From a checkpoint of a small multi-label image tagger.
Model: 13.2M parameters, 48-pixel images, arch inception, activation silu, depths [4, 4, 4, 4].
Training: adamw at rate 0.0026, 20800 steps, batches of 256.
Data: trained on seven-segment displays showing three digits, 54.6 epochs.
Rows from block 12 of a small multi-label image tagger, named by matrix and row number. Rows with one number belong to one channel. Each number is 128 + 32 x the weight over its row's rms, rounded and kept within 0 to 255. All counts start at 0. Numbers have three digits each.
After each channel's rows are labels from the 100 images, of 14848, where the channel reaches its highest value: "responds to" is what is common among them. Only what is clearly more common there than usual is listed. The data: seven-segment displays showing three digits. In brackets: how many of the 100.
# r30: branch 2 reduce pointwise conv (model.blocks.12.r3.0.weight, 256x512x1x1), inputs 171-341
# b30: branch 2 3x3 conv (model.blocks.12.b3.0.weight, 384x256x3x3, transposed, each kernel summed), outputs 192-383

r30.82:132110113153122131103104137061105115139073100123127133133150110122131107143143064121126107101135110091140113108072109134145095118128087141072115087123112141120109117115057109095188139114166105085115123111188181086097125110115129109116126109108148120097128134165121070155148127161118124183102158123106111116153116114159143162110094136155137111132136135160164121099152116110120159098146110121140124142140116140095155130063134104098106136167063084100112119122165051112151100137153117148112153116097130129141163141137
b30.82:081155131162075112128131128128099090104128189098125128130133096118121107062098101100087140133065091151159171197133149169130093084173115107127082096119118112098156132128130129111102099079122143119092134135123163101174069092167122209105140103167123161101114133136114076133141116129113105080178111125070115080109151131112184113138102090122115064107114125083085106210110120125038115140110049086115104097148101154129118144126108067170119110126057088138156110107083064121090086139147120064101071150092164134149151113134109143137139119096125115152105144143127119078188092104113000082
responds to: red glow (93); the digit 6 (64); third digit: 6 (35); first digit: 8 (27)

r30.155:109133126128156173123123113121124116085095053123141104117151115152126033146107000140135106131154123114100117115142155058125129121117133144086136065116143152126095105121072119163135061141120134075137111114139140129126122096118133000082180090136129144097109105000103041156000133041107117115081113095161113126068122122128120156108106118130137139115136171159135133107110096085103152115108133061124119124158144133131123141068090095164097164141000063153149127118126113120126137140129135130156084139137146129163133136143
b30.155:149124132125071118136129155105140149121128105140146131120121082121132138102136099149095152176145151114127075044118157172145171134163123135167204139104134139119119164069142089123108134125135164133124142120104126132100116110141136167073166141149190190129146063112149124165120132210156106119168182154135144099138152101124109158110125116159168115152126114114144129160125112119105141137175142139122127160088151160111159144141169195122120132138093141128124143159150114195135143120145098093016126112119134111175112154136127199200097168134129149113114216071185141107164125124154110166
responds to: blue glow (70); the digit 3 (60); second digit: 3 (54); second digit: 7 (35)

r30.239:095081095084099055165101156147111094111161124131090129108075162100101142097114096181112172124138151123106143180136147125126109068115109136138139058118119097113157163154150143106090179106155128213122125153118083057079131196139137175149025130177135136156134124165143127116114163079152168118112116123056147133109137088100116124072161158159152131150135105148099146191140106121111107090142149170126135137102116128071133134139116145144129107116152079135142137153141100141132163130106111160134102126175148146131122123143
b30.239:098123111179148137112138073104116117119109161097100098108105106138118118154102093113059100119102091130104133137155165173074093101164121089129105110090116088073131118112086071087083086094105103133105104121102145136141068102071112136115127095105118132093086043115081065075109151108078113183100095106115099108058075131117140070150082117141098148063107131080110084166106092119096110091084116086100091021154097126082080108102147103125114104102087104138169094100085069063113129126098077168135099151088111118115157086090103151115122079104117070133121094133131105177127070107103128085
responds to: the digit 3 (86); dark on pale (79); third digit: 3 (64); first digit: 3 (29)

r30.52:148110113124125103137081127076167166074126100108152119120148097149136183106123103151138234130104151080120121141096161165133096115148060144103102105053133160140154151168137081079162025162000129065144167170112028144139118121139137113145047152120123117169134128027143152151146090121162125121126132199121114141070123095136158137159117099159117090140142155113106088135070121130131081125124122124119141093139110099126058188124157153093079139163041043075189104144095143143115125071102109148255015124192152153122126128162
b30.52:126134103126125087124113255128108134093119150113117125103073089127138088137133121129130067157146123095136097046186144160106142091174155084153216105212125105117177155122133121135154118112141108136112076127110190112067153130123153127081122127122118134144134242159096119150101186148119148170156074144091130108113127138121141085138136195154125164090176156062162150166093095083110096138137114129113123142115136146151119118137115134119131104105091165150142139170116084146118244112158193101105092140081153118135177090095106150149149116101117138043105180108161110141155133161080147112
responds to: blue glow (70); third digit: 7 (28)

r30.220:120065119144140126115094145052118106146099088160099124126119097099118092124115136080091141066114113115146101129069132116098085128126067129077125039127128134109149098096069113094175144106206115122112091128194170102093106126092116111127148102113147129099095135162138096194172120153111150157104116100093107112135134100127140167080112089108123115128112128158149137117132121124110156079176129110141129111114118116092164118084113105123098145132088076112144163138152056119129121119127124129137130118140160132149147162160
b30.220:125170130158103083151133152118112097134096175133085104141138107103107094076076112109089118148076089160127167220152122167127107096167105120124083120114112152142131126115117102116093102089117131080111129137101156116160090094133095207089151108167119173141129172126126091148150096128116103066119105105071100106128118131097151114093088072124113079124109132049087126183081136129047118133110085105095098129168068135131100164133136078153124119117097120137147114100097083085106113157121110071115090161097114154110135111123102155111167086088130083180134132132104114101162102119091071085
responds to: red glow (75); the digit 9 (61); the digit 8 (56); third digit: 9 (33)

r30.200:164098116194105109056106143066141143131118100105107118128096102170133144123148076121146150101108133071137111135141152180104046134140069114077099095067117155122154142181106138088237119186117124035091161116087119107090128132129124127136138118128122113130115100040115130176072088033136133143067113135154083157142142111139140116165120077119122091152141153137114108141095104155108123083100091121109134140155101052149044132134156129083074110149021077097146124131141087122130148062137092141168115129144147132163135143147
b30.200:076141116173053083125124143110130097102120157086126099112087111145134082114099109140135083129098101128160123102163136158090119083183102099115157054108135106080194158084130169105101128116114110145120106122117161146135124085090134190078137099143149195115123172137082123124110139152061110171150124129086132065059102131121149091192088149159118067099150123124144152181101094138103107113092074080084113077108125148092106145097132122116177121107102122159175120125120082104087165122132116045101082157107126127121174121105152164144164081098119117162096173119146087065165105125108077118
responds to: amber glow (36)

r30.127:187218141165137187106119153127159174060138220126138119138136106129177150163133255126158201124135183146151122135152178172159116169137121125152098193077110143141117164130212106120118156089101120096124156165128187151153128119108103165184142152097132141136146132047101201114047072093156095125144144161132128136115147119125136133190145165158158156107160205194148126168146131119153103146213137137091107130156117125154171136165117145098062121143075178121124122144133135124138152109137182121159143135143113140095089125119
b30.127:075074074095156126079096126114123133122102085104146117083120168077120112125113082114200131147166123117190083137096089078119127130086105126157070088145130117136114082128132110154119130135131104098107090155159096105099190085122134101142157128111099099137107030092091149138132066164095148119152112148087177128103085103126103137067114197126099114103107093139113148091104112158113127090118164129108134117099122146129076104122139061098113113108113143121113156175145103073125122112090179145183085128094117090095115124095150144137070063147100135088101054100149145121109125164137120102
responds to: dark on pale (91)

r30.167:096084140094120099125120164115123143159146127136142150086133121119128109137122000149119138113152143117160130125112115137094144079135092164167144113116124133147135135130170124127149169103129112144131110156096132116109108120117114157114111119124129122142097106145158085175206156177141148127126118120134147139101133099102147143101155141139119148158114124109130113156122156112117128112112131122104159115105141075117125158122130146126101142104072150149170138157110182138120123052101120134255063121177117140096131173148
b30.167:162109118125182102125121238133143179114139126098112080117119167087132106166099100086136107138149114149115079060149101113086128113135116096122171127190138116143159130127150102134072137120128147128101118162117098132086210095141101086132130087135071122096109216075128103146114125143139157184125072133139117114122100131139097146111119143099093177079144150154114155101138125172111110093107125102129096208100102141093114116107143066116116098091096115136174121144103161154119140107132238162163113148103216133064202111122146141132165104123081102128093141111127136156150169161121190122
responds to: green glow (99); third digit: 0 (26); second digit: 7 (25)

r30.96:115149126134101068080113140085154136127095145123122128155108137140127190118151198114163175144126163130115131161096115160129114148140088126120116167118088160119147155136194152106158151127064138112115147120068097138134135136150136151177087139135108113133106133066115158162186121146136144142102121151181126159121150151150130133118110123136123142138137152103112133110121131142135131109129113155130129105117140112155141122189133175119128113143123154119142165173142202126159120082130125124190134116176139136095110141158
b30.96:113142138125132136121115182130035144083116118129134122110120148102146105144119094093167175127090135161153123123123108130111135065102064137127152133165138119155133128151150102116133124087105143103109128167138104089093151113166136111160129128127087073119097148103137115107124104130146135097143129130114090124112118161123140133108159152000107097130190107142137135083014121129099125119124009122140156187115114135086139113126132000103123100027092129146149095157131112099117072107126146138178094130107189108130124119179150120131150079109131115111121146126134153126128106170118114120
responds to: glare (100); green glow (49); second digit: 9 (34); second digit: 8 (26)

r30.54:180147110171104059042093120094183123072146107121128117100110115173103209121133255140184187169096187098114151115158118183127070131133176088089084115129125134146138144138123108134185101196058129066118179099138100095147094141164137090168076125138138116141137140086124239149165125129139138094043122145177103140163139156136133104232113117114108095157149121059130102175100144171109153153134105107131159149102095109171029134132138126121133139075087085098121104140120089125130106145130114126104121123139139129165127151145
b30.54:094106060069070108105123112106167112108140111097161136112133133114138081126145120117176093134117112083141075062142112098167149139170140144135180110134125132076115113100068136133128149152103136140159133080118138127056087145119143149086166149109162136129160071167131118203090114178147127140133136135098145085050141111110087125092122127196163068109100098114149140152121122102149167125156140149097155125080137121167098127132132157116143132150135132109146175146130099150110173079134128078119126102102089104121137158108113144136076072111139170061106029102142134108135140119163090114
responds to: blue glow (56); the digit 3 (54); third digit: 3 (29); second digit: 3 (27)

r30.135:121130105097146121154121143066124107155064118135096141149122134100092109125078101105114134151127111090133110155090129120134126095159104110132113149120111140132118105089126142103128161130085136123121104124122145163124150122077123162116103130119118134096079149169130090181188137178137158201147179118129133120074109157148140123113118116146169128120134149140108093085163132123121112089144152139161117087122150049088161141118124130128132126164139126084119117165214067109144110146134117121085157138114143148137189143126
b30.135:091149100176088134107137161149008133084125161125144138124117138102135102110121092122110176129059113163145175208125130159127129095124068118117109150113136152126118120142118115118137136129076139092126146138126142081151089092195116143117124116140095102083130120090138105122162125144165142096128106122091069112089149159132164147120102109000114038103130156109113092125087116133058117116131012117140136149173094130141145136140162000139093094064078117144190100143117082102128072148121149114149110149129137142153104119153135128144103088107136153130130148128143111087143079115120025104
responds to: glare (90); decimal point (88); the digit 8 (66); red glow (47)

r30.39:134081122123147112158119150134088141125136075129111105139115144121126106115143019155144156110127137129174127139143097132106147122147084106141094121149099130136164150186131140099124147084176136155134147144063184101102129150154129145125130140142127109141117130108172083166086137068161173129129126143139139166134146155115149124117120143143144131131125155159109140141105116140102125107141127143128159159127119076113099131157140161113083154141080139124174145105121088120080168020103140131255036152179165141110072162166
b30.39:099119071107109118113111169139113110131089134075090086098074143106114089108120115103102108137124090152065125136156137134082083130135143101140112074166119105077133098100151077078070050114120097099094093134063140132126141087119082131125119072123114154090126204095070074105116116136077121135151062127090078132070082138141116108137087158132095123059099163136090099131089110139074071094083120064081107106112094149126095119098172119140107110113051124142122104090053070100103106100114167090137074129110133129084167096111066175126150077121074091106087160124133109100137117105103099110
responds to: amber glow (68); third digit: 1 (39)

r30.5:158132133179143098102122126112121159117131042106113131130125106149137165127149106125180174192090161070113139126176142189136068135117235121076102113118150129122138125152122105125211065163091128070118165143132135094140113129130126107163153112135126111101123115131129147192229105194146138141069129153195094144174154138155160116157106146135126116139168140098143149133100142160129169148132110104132144155127093085157064140138160144124170158118050042107130135131098101130115147108136147121207160123149144148148159146150
b30.5:150105111090047118082158214124128148112134129132142149087169097086124102116145084119088156113137138096111077045126097126139162096142121155140171145171138145069105153122074138139119107146104165074126141076092145092066088092160153170111137130126149172102140158129141084155099114164138115144153142124075129094085132129118101129059103142153147111106082135103123098158072113162111166139140140142100127160071091114143108124157166116100123128119108104127129167156159120182135192086101198067106107123099114088147133181169122113108053087088125156107105071083126090075132134146138105106
responds to: the digit 3 (100); third digit: 3 (67); first digit: 3 (40); red glow (38)

r30.152:107141139096122146134165079173165102145118146116117114144112148101127126127087201119103082151171110154136119127146105049109101137122204091166130128172120098103098115097091145139076148131176114255118097100130219143097140102127148076129200102148113127169094141196134144117131138098080119097167129071106115109063108153124119121081099124149138175111113108131145157132165088105167162113101132183142088170111157187108154060069105097147179159115205175165123127123112159138132138146136139114102151141131109125141164076128
b30.152:114128098111172177086116095159088109094102101092124130085134167110152137128163089104195061175067137126157131147095074113147119106135110124142183143105110103087131151085114085166107123118096112096104103131131128113148082093125152139113111127126145112103158068126123090207143086158146107092152133138140105108091122114092140113125103066127152131119112109164120090127058090124112131149125111132151146065158166162159139144139175063171154129118120124109151117180141089105145138115083145203124114127100124136144136102078126182181092145069118169198089089088135128201148093147106122089
responds to: dark on pale (72)

r30.16:125092104118144097110159139122134114112123112124117118135096122146139176118142138146143171145110130103136130141125139131110128160143101104115107101108119125144160131173156136117143121123117148135139140118120109133111130138137131145142120131151115122105089138044122131180101148088126130111113109158150129158065137088099129123111115082122142115130113137129097129186104112166117115099116103137129137155140119072129087131145120135085099140145104091118180130125103119119071152087091143124255017115211154137118049175163
b30.16:116159092116130112145104255108139175133121151076137099160086104123155106148113140094107107110123137131132107117187126194136136112157128099127255102212160112166118126140160097109110088117149119113107106124108167152107138125142146119125137137110121161113132194117099094128141195134091136158122090137092139098110180116135128104111085177121145158122141179088121137193081131033090066107109113117138132192115143106164122111150114121084138122131103129133101100090115087143101113126138193119118097146124177099131167119126097131120186121129141120078097180127180163155102149133104171148
responds to: blue glow (91)

r30.199:131136137141126148111117088098158139123142056125130123121118104151098179130133187126117152138091145099109168107130107145143114113131189115084104123131172135129126125122075117128143089177091134090105140120161132127135096110114128071142104093145135113112172104131116217166174143138122125072095116112157105121144115142117118102157110134111114150139124119083145105151121137151105167154130111082130140153114112138123056142110123114136172133100075107123168096112082045099123100166156125128158051132179145147174085151138
b30.199:121116099104055105127157158114140126111132141107145145117143129118137105104159145124145116134130120082153075077138127153155173127171125137146224109108124126076130164096113118152136153155115160148160146069108142122102053127187153154073165166111171161146188098176143129193121127190129104155139138158082143103053153118163081143109110135161188054148116156100145129185091138108137167144135140128096132134094151127206110123167123134114130145140135156116176137143143117187129158098107116120096138129127126103165148160147112149129113125103147177096124102095151154152149119099173094152
responds to: glare (65); blue glow (37); third digit: 3 (26); first digit: 0 (25)

r30.252:123144190141124137100155085155173119124111165096106144144116158103111067165108137092135091139168115156167111112131063096131109140097180087127113134163116116113112091088106128139094112147207127169104116085126146139094158089140145033075151113150119157146107124159118095131109116103107119059137146083126086136116131155140136138095095142101108197144110087116156140158176120116139171103105130144139130135122158177124130089091118123135154164110130181140142123129108167109144130127128157109146141145143123130119114122116
b30.252:195137131134182120147113131100094151139136122155126107123148153147149172169146110157178099191141160135151113136118109164115150135143069121125223115084127142118132151162172103187111120113125145087139118153131130145102096106142163150114134156174142120145159107143151066186115127186206122050151138168175120172177155102086103108083151065140125173161120131139165102125090131116141126166149104173166091176096171172183154155183108146176145104094157110104160084126147159199144168114150095203087159151169136140181131077148159162189121167108122146188095171134141128219160159159151146107
responds to: blue glow (82); the digit 7 (68); second digit: 7 (64); second digit: 2 (35)

r30.131:156116134171094119100102135136108174110162111162120148110138114136108171111176142116171144195113139135125157121159113202124117106121240115103137190125161150110140144149157131109184140150127125130155178137101149095150122144143132127159115107124138113111124128159129166156255120239154134118124127141148122166224171161155134094192126153113107101143167129070119131163103145198134180156123125163116144170131097094134104130159140150152168112110134136092090166109125092116137140181169132127044169163110114120140107144156
b30.131:085113097117075128106139071134142108124132160126124111093126119142128098143120129112120120117119106091109080093128097111107121115106111150112217171100142124060082118107077143135088137127094128131124118064116114102095066114139123141124135131119163119098125059154158086124101101110148122118135125136066101109065130157098082095079139087133138047110069129131109108127084086123114134107108113113120125069099133136171040091121124084096137133117114112122146164134126122177123099085101115057133120114112115094078103151147143107124066084087130159115142043061082134063128097091118092087
responds to: the digit 3 (70); third digit: 3 (50); amber glow (40)

r30.210:140096104184162093123110120120159114028122176114115124147140157148185093166173003122120220169185145147135109172085071152147120179114151073167115152092121143116117150144250111114108160050147129092146141125087175165101119080073093209105130144116144155145100115146144119092104098111114076109210132153129129123170104025135106155132121160129071173134150169140143188255195122156112129128170108147109135078188115135124120163127142157116114127165108155141124142147151110123139152130153132133139150136131148131140111147102
b30.210:108147133150133139101095038157139085141147123118127108113145109095132069120060087127096110122108078118159133125099087133139119116154160082134066132081145137118112135132162116116127110052151092107149146148129120119130117106109107156110154120136114116106102083109128072113088137153109113113173153138101100121077118100058126138169155071148140128113077101083154118122063102136096128147103133154111135038114126112136147128137144154139070119138113123155153140131133098013099161110163065131131127124105088130149124113127139115185105073104122154095137165142124055176176084134128132005
responds to: white glow (57); the digit 5 (55); third digit: 5 (39)

r30.207:116129124140150160143128123144098132050135028151125113109141113092144129127149132138124116162122137146096142128147158074140084103098152151035168018155152115105124096111076084180106006100162129075092103107134157114099118106112129034136125111121118137148066123173129146142120150145126132119095145072115110124117160115133116127088114143150116119104144137152145153106110101123135120097126104087125128138166075175099113129082118092143146124129122026167140142129103133185103179151116174126190095129162137148115149117127
b30.207:150117100163097144098157146145088127118106171094090125103158109111107106147097106082046140113121130118117080057162105132096126100111143142142208145114105131075099109099108117124129116098128134124106141094078176089090079123170142164138152113094171132057126026100085098156114112176166093121147122132101136127148102170103157083000126089164132156087008115120134089151071120126101129159130152133131108145144154094109104117119191130128086170098095100153132124122117124189124148092086149106113110140093157124139111107095106157176037103146104114145135127079153143144148127112133135160
responds to: green glow (94); the digit 3 (75); third digit: 3 (53)

r30.11:125114113144131100093103089108134117113090117127097134104133158137112093125119140117117087130133126139102104145112110094117114129118124133104129141138127112120128124134098129123107171159173124103127115111127118149133113108151134135108111106138143142132171113107149114137179111142118119114124109136137139103082110129112115149105117138113113153137117108098120169185131136156103125137114117135131152118109128141128086126073129096112129136112140130132146123115107191097149081116119146093225037119176147139107083149112
b30.11:161153109161174098137113221138129152143128157113108117146112130137117154123136144109155155126102134167138120134129132104104123122179092126109237103124130161141191164173128128165102112120154179112127179148110155120111120131204119174132137143149139148156150255151154124162116148121166136176120098144119129114188160145138100122115094165103121164209141184107100113139111121164152145172141090139155121255129140146165143179138131145139133138084166121154194093055133174183121197146130133108114099154163182182153165156205107159128191204119154115157140161150100102164138161110162200173
responds to: red glow (47); second digit: 7 (35)

r30.104:101098135123137156137144105127137110152154151169113135141129140129086189129121206112128076157128112127139119118122116083124129127122155120117110167150140125098103123103143125142137171123220122151130116095164170139175115107129105114113152082149127150126145138191137206159194129178133142103139131094140109134100148159120130127090120105098129180105104123103129141119143116105129134149120104125137110157109117156107133083123117122132172164109164173137127126128110139117109126154150148108098121130140112124127147126125
b30.104:161127149137088142133163147136134150120145146127128155172143190147130136142163121098139147137075136143152133112112140147126128119159109117130255136102125162097135142136100097141134093158117163140119164083118104108125067091164112104102112138128126129099151120108185110165124117127161116102127140140101100097136223126158112133106082128127163084161114179130120095118135109127125142163134090128145104190122122123164145138181123110106125133100136111117173098086138114255142071139117117111104130150169170145148139143194085136128147174111151143173121148129124141110120136098159095163
responds to: white glow (62); the digit 8 (58); second digit: 8 (38); second digit: 0 (32)

r30.122:153126094172149000087115196087140115079102131161122119157088142148170175115135186172103187148106148094099118183117161153112088133120091117114104115071103149107143128179169132062114119143128132043132144137099087133107137116124124166143124185134130137150139135108148105146195099149155163152144145147146102143091118096110141115120119114166134123116139160132116136162110132158109081069119127171108134091166107077111134116135137162079076073170169084122177143149136082140142134060125076119209056123167157141114099150156
b30.122:121164143165120139121139159123113120152098171102066097133080134124116088136106123110104082105112079195116188178150111158096074112120126077091130083122134101112152105125138123103104073100140082107096112121093208119159089132120081135123118098141127147093130207102081096152117135108098126117099076114106092121058109129117178050128120091138112087075125165061124106151103083095067053132086092104105105082181115101078106153126170116155123109100078108138157088104100095122091120143153120122128082132095140133107165047092098159124149087087110100168094114139121093117154107120037101113
responds to: red glow (100)

r30.255:139111137124092109117127159136113131118128174150129148112152114128159149144135070159136170105118129092175145146147151156123159146124127147123119139126137133113151165175198135113140159130107145145133141150111106108144127120135121156155073114111116116124103136076116123146102128105158122135120132141143157158130153127146147124161137179134125122165127155127123116117118125161146129115108128136127157174135127110150116143221138163140089102134128148103147166113081133129135138083099139098253121122166162133116072156172
b30.255:117107073118085109085114163101137166152093085108110088161110121027106079125092104070058111114125101133112130138151113098090148111119146120118182115158097115110122068124164121161089091098120113093089117133106144080114179126167116071111071123149111100101143122098065102108113131126121122149121110141066139148086094152140117129000110155146108166059030170124119146109130109143139105091063127134119084164148113132104109101047130116116065145114078123110104132097077110127120071094138175102110109102111157112105163091097101114131011060105099094082090158105148131132109125168110136091
responds to: green glow (98)

r30.181:166120108141137110132113153069128155041117181110122128140145091176157112153152027121123205139137126127113127142133149153103118166136083122083104180053121151131143165157203088107161152071069141046128177158120086168124134091116110143115164165091095123136079135063113070148133083101168114129154117173102132169125150060121138125169128126162130146115121177145134146181111112172126117059130116133088135114178118034142131162166131162074075079153084141102140150145134135120099166073115132122223077134166141127131114156146
b30.181:062122062114086074154140123122136159109125109100084118135089101080137081146128111115072076132119092132090109094144098142112102103128127073174168077131156106038136099112172114138109063098130068116079083149098168111108126130132113113059117105146158146143137084144089133157118146167073146146112035182063107100044126109088101096119106173115158157095093097109125155154106087089115139091078113097095119103118130111150155148144147107109134161115136113136118134121125085158127176107154147142097098104078127104086143124102104188135093070110096134036073181095137130091153134139088122120
responds to: blue glow (95); the digit 7 (73); second digit: 7 (52); first digit: 1 (30)

r30.87:121143188114119077122115127084095072097092107146131153127116123121109114125139139111096141062157105146182126130030072106122089128123061106172143094112126136140153089117096157075142134093208131134093119131188184088085134106127118094145132145142127133153143168238129122164120124104128136125130165107028155139133133159141140101120126126121129124143115101148118124170175124102119151117142149162151144117102141149093210114044121111115135167142116107143153128128122127124152107140117119151144112146131161132121119125160
b30.87:105121115177216116162091149143122123145100152126141114146100155151137128097131127121068069145096154119140189224115087165098124097143094094127044086132142108107125156109196108133149100113110105098120110129098121147156092110145117155113125114155133136131139119106092108127129066138139124067110097142130123129115135122107147103153104067147113115151107167100130063159165080077083114121161132137116156097167144152145079150149117120149129114131102111112117107137125106106143073187139142248068109145117150152152118121116143124137127132097132134153096086135133106207146132124088106121
responds to: the digit 4 (98); decimal point (77); first digit: 4 (76); dark on pale (64)

r30.31:106142185106147195114120096161129114101136075123145110119160122116143045119117000115150092167149100144106130105153132091125144119098177146137164074148141121128111119105087100200118062095202142176144108118106134117137130121122127057093173096145112116141031144063124053134039128107090144116107133114143106124049133132149119131099126120134122137117115127173147115141125084112170142106107112104130121179134157206115135111113087092154104136133067106153127120147107131158118177122126173124146120122145116128164151107134
b30.31:139121096117066109085137109150123101138136094117111123108121074093125144121109067140068061197118097115089099048105125124131110129086110101190156140113128119076088114100164115101063125071112116113100132089081144092090086102122104134103136128145161145118115097128106100138105117168184092123189118156086114114145124132117134098060144072157097136127051115102117116119070112142111131147125145115116117155137154183121167127121165119108092150138093119167083126164135110163117141130123120019072146106138114127109105139086116164179051125126087133114097190078158102078130108135120117159
responds to: amber glow (54); second digit: 3 (32); second digit: 7 (26)

r30.174:146064160161158127156163140105128148118156180113137117135154120128148046179142000103138159108127148145148109133142074123092134190117115098117121190095137134123105153123165069134153159123205120090127101122027168180098115077053124153120152121151125117141108115127130026131082132141134101133159122126138116133199096063111117178137136116119079198123134127144184170178151129145122144147111106127123122079187119137150149142143110142138095176126094173147109140125139135108116130106133139116166156165107123106112103137125
b30.174:099121122091127106101078062126124127112130125123124107084148126076087074137075106107133118190154103132139096126119113100114142126095114127177066125145102128113136092102193112123112133073138136076121108149142132101049236123148134105130124086140132100118118123110141099120116144175173091068162114171087129141108091119062101116095099138134139107078091134133115131104108119142114151156078129113124120149091139170124133112078141084089062108112132091116097176093110144042116108066147135145130144109142131090073147144123097074184063066110111128082131166109183111142145154155171098026
responds to: amber glow (89); the digit 6 (56); the digit 5 (56); third digit: 6 (36)

r30.84:145114102133139113127144120124108110088154109128129137139113134163161166146147038151135158116186134143154145108122104145130124164141134106115130143131111151131133125165186114114105123093163133125121138122058170150117150111107111170133150148115104124165120113068154105128094119132142120146131124164151149137129135085154149134116143154177116138132136127124132147185122106152141113116127133161101136160152113111146138154153117145111104091155138114148188150117097147115118141028098116107255049128208166124074050170168
b30.84:120131135128114087132077255143144172132077101111127120088073128102138100118125102110102091104169114155088111083142135129081138109101138073141147088206146104112177091101146100108083075085129100130106098138111131125104141145151123097123114077103083124102138255113082098101119106149104120130150087127057090149113087164105126096150144142121103141063147156136131151116097106124100083115111117096142143192101097154152121127115178072104082117093075156141146147151102106083126113149123206147140094127118162124068191095120102127143194092090096118102098159148153106112116130161121140089
responds to: green glow (59); blue glow (40)

r30.51:161121098164116178080109110095121138062115060095139127121142089153122144135150255107146163130116184102121138123108192163126085142150124075069162062062170173137135144138040110100207044171088115044136130122089158098149148128116114033154125104149130138123136123021116205161057103065137114141092127143130092145128138093150161144153085103149111098120161157142125114146113088137142147111164125116117133157129129087125108169088156103097086136158016036107102126168116136119139126130115127141135118146137123146140150137131
b30.51:073086127143043103147137118131138089092078142100109146110152154095155087109076090118086141117133127082112074012126105163139146115136128145122209067136141134149088119130138103109111133090088148107122136105099124122062073128157112208084177129100156177115118109115137120136087097147166095119131111093067088061101090143113135124114117121149103117125121092113130145146092140065106135110137107110124107110144118161054139138130167100120141103090091123129106100146098121125125212090139107060121125093093130098103158131126125169159101088024093117125124105084145112116153123096132095129
responds to: glare (82); the digit 3 (56); green glow (52); third digit: 3 (39)

r30.27:094143091111101077108087127108132062113134123101081118118103108131091090113133115124105161101134109126092139170122133120135113094114139106104121115133133108092115150107167138109123166080169117153113126121131143118082110124087112168145073093132140119139120126164129107112150125118097097113135127095046131116117129057112110162075114158137107134132148120143121142166159102141113110077140127125138126142106092121119124135121100126138132082123149121130142108135140150132108113121105126136156124123139113133117143129115
b30.27:132102130190151131136130105138117112132129191084108123125138092120139094113104110108028169170128080158091125094157139158087125076183103124124148130098124102048136141095093128110121142056094107108153143119121143080121088123174112196104183091113143173090091104121091091089115153142107116195144114136159075079027106146100151142095130125165138139092089111157120080177112141179074122084086139108102109093139076145107118133096166129130108135108103133140224140124104135075072225117100111167133104165086109129113139087108114151139094077087113081130118120128113116162147077099129136047
responds to: the digit 3 (86); dark on pale (70); third digit: 3 (59); first digit: 3 (33)

r30.182:113079180066095120152125171143102117130127115127124134132139120061099127113086000122087132117125120098168124138131097124112136080104167124180158068165126119129159118142156123106145155104175125193155128144147160070047150145037131167145087096128130125132066148179116103204173135192126149177125160108068164109141126119133131123097115125140124116147181113136098137107174115139133173121140153152144141164106122096072146111110153154145140119115186097106111116170208094126175095123118092139123143135120116109144146135130
b30.182:111110109114169133137145160134167169117117122122102079099141125081133109143114119089070157163166097113096130184101127168084148107113125132117124177162134098101144136113110124117100134140099146117115131105115145119108187141132118099116061089114126123082089094069138122058134109114131156154131113128116134125083071165081117147127124118146114167045111135132131105118135090124086132028116179104139128119121100171177067101065110129110068144100041141088134147130105141072118058126132199152135124120088160114138171102128123057121105068099097136106120064099160076146150110139155137082
responds to: the digit 4 (100); dark on pale (72); first digit: 4 (57); third digit: 4 (40)

r30.185:110146163101126029081141134170145129142145124129113146144073123119152131120095127114105126179107130089141126179161102107137120121124255074205119088120101088135159130132157096059102111125129129239152147108009154115099140124091128160151051112164138111139129134085140119132188133100140151150113127109104156136099118115132133121067147168130118142150156113078079112141176110096157150120123158139135134185106138074098122122127143150132173114123158119114141120151151111123125122113126120136148143131138117137141131139132
b30.185:116102098179182078108127118122130162124117152097105101092125109102110090169114112110050111151136093113066133126140112132107100085177126083127137105124101100111162145092069110151109133150097115120150105084120161118131042132145131152087136104105152117118122098114085106130097146118115146157120105126122121081116084103119151112107138055135109178082114112113100093160140104107126093087104109114089110130151091121136064147107165125128097117091080111115191127118112122102096218106116103168118102150091133137113143098087110127100108081110097097111095010103114131173139103121110145101
responds to: the digit 3 (88); dark on pale (61); third digit: 3 (49); first digit: 3 (34)

r30.33:113160137185135056008114113141130126089146062134117122111089108143107185127120255152142158213097165077109158131213080143126083131101255029065110117133121120114135115143112114084166066200076114101097153068089108103124124130128137095155066098139135102115137118074128212166166134084141147115082134149170100119181144165149132106148123100090133124130131106033113104142112106119111154138100107113111126154137133095123066115144136121145183131105086059110125124151127074120131140126139124121103142128128118134163111141144
b30.33:096113128124042104134125154096138114134136120111135126100161120124143106097096111128129123102124129081111106047121097127145157097174137147115155114132121147094122136105081090142118167145109132141139131088103156130076027105118129158076144114114144136097155091171153110185106072149095123105118171135097114097066111118096105120151128101160160075115139099103138090152109151120119146134142133115106126076094138113109080133138121174127133136151103145120131169145150108114109191096107120077090136106094106111150143183115107129146147091077107163097130000099129121090141108133148086117
responds to: the digit 3 (78); third digit: 3 (41); blue glow (39); first digit: 3 (38)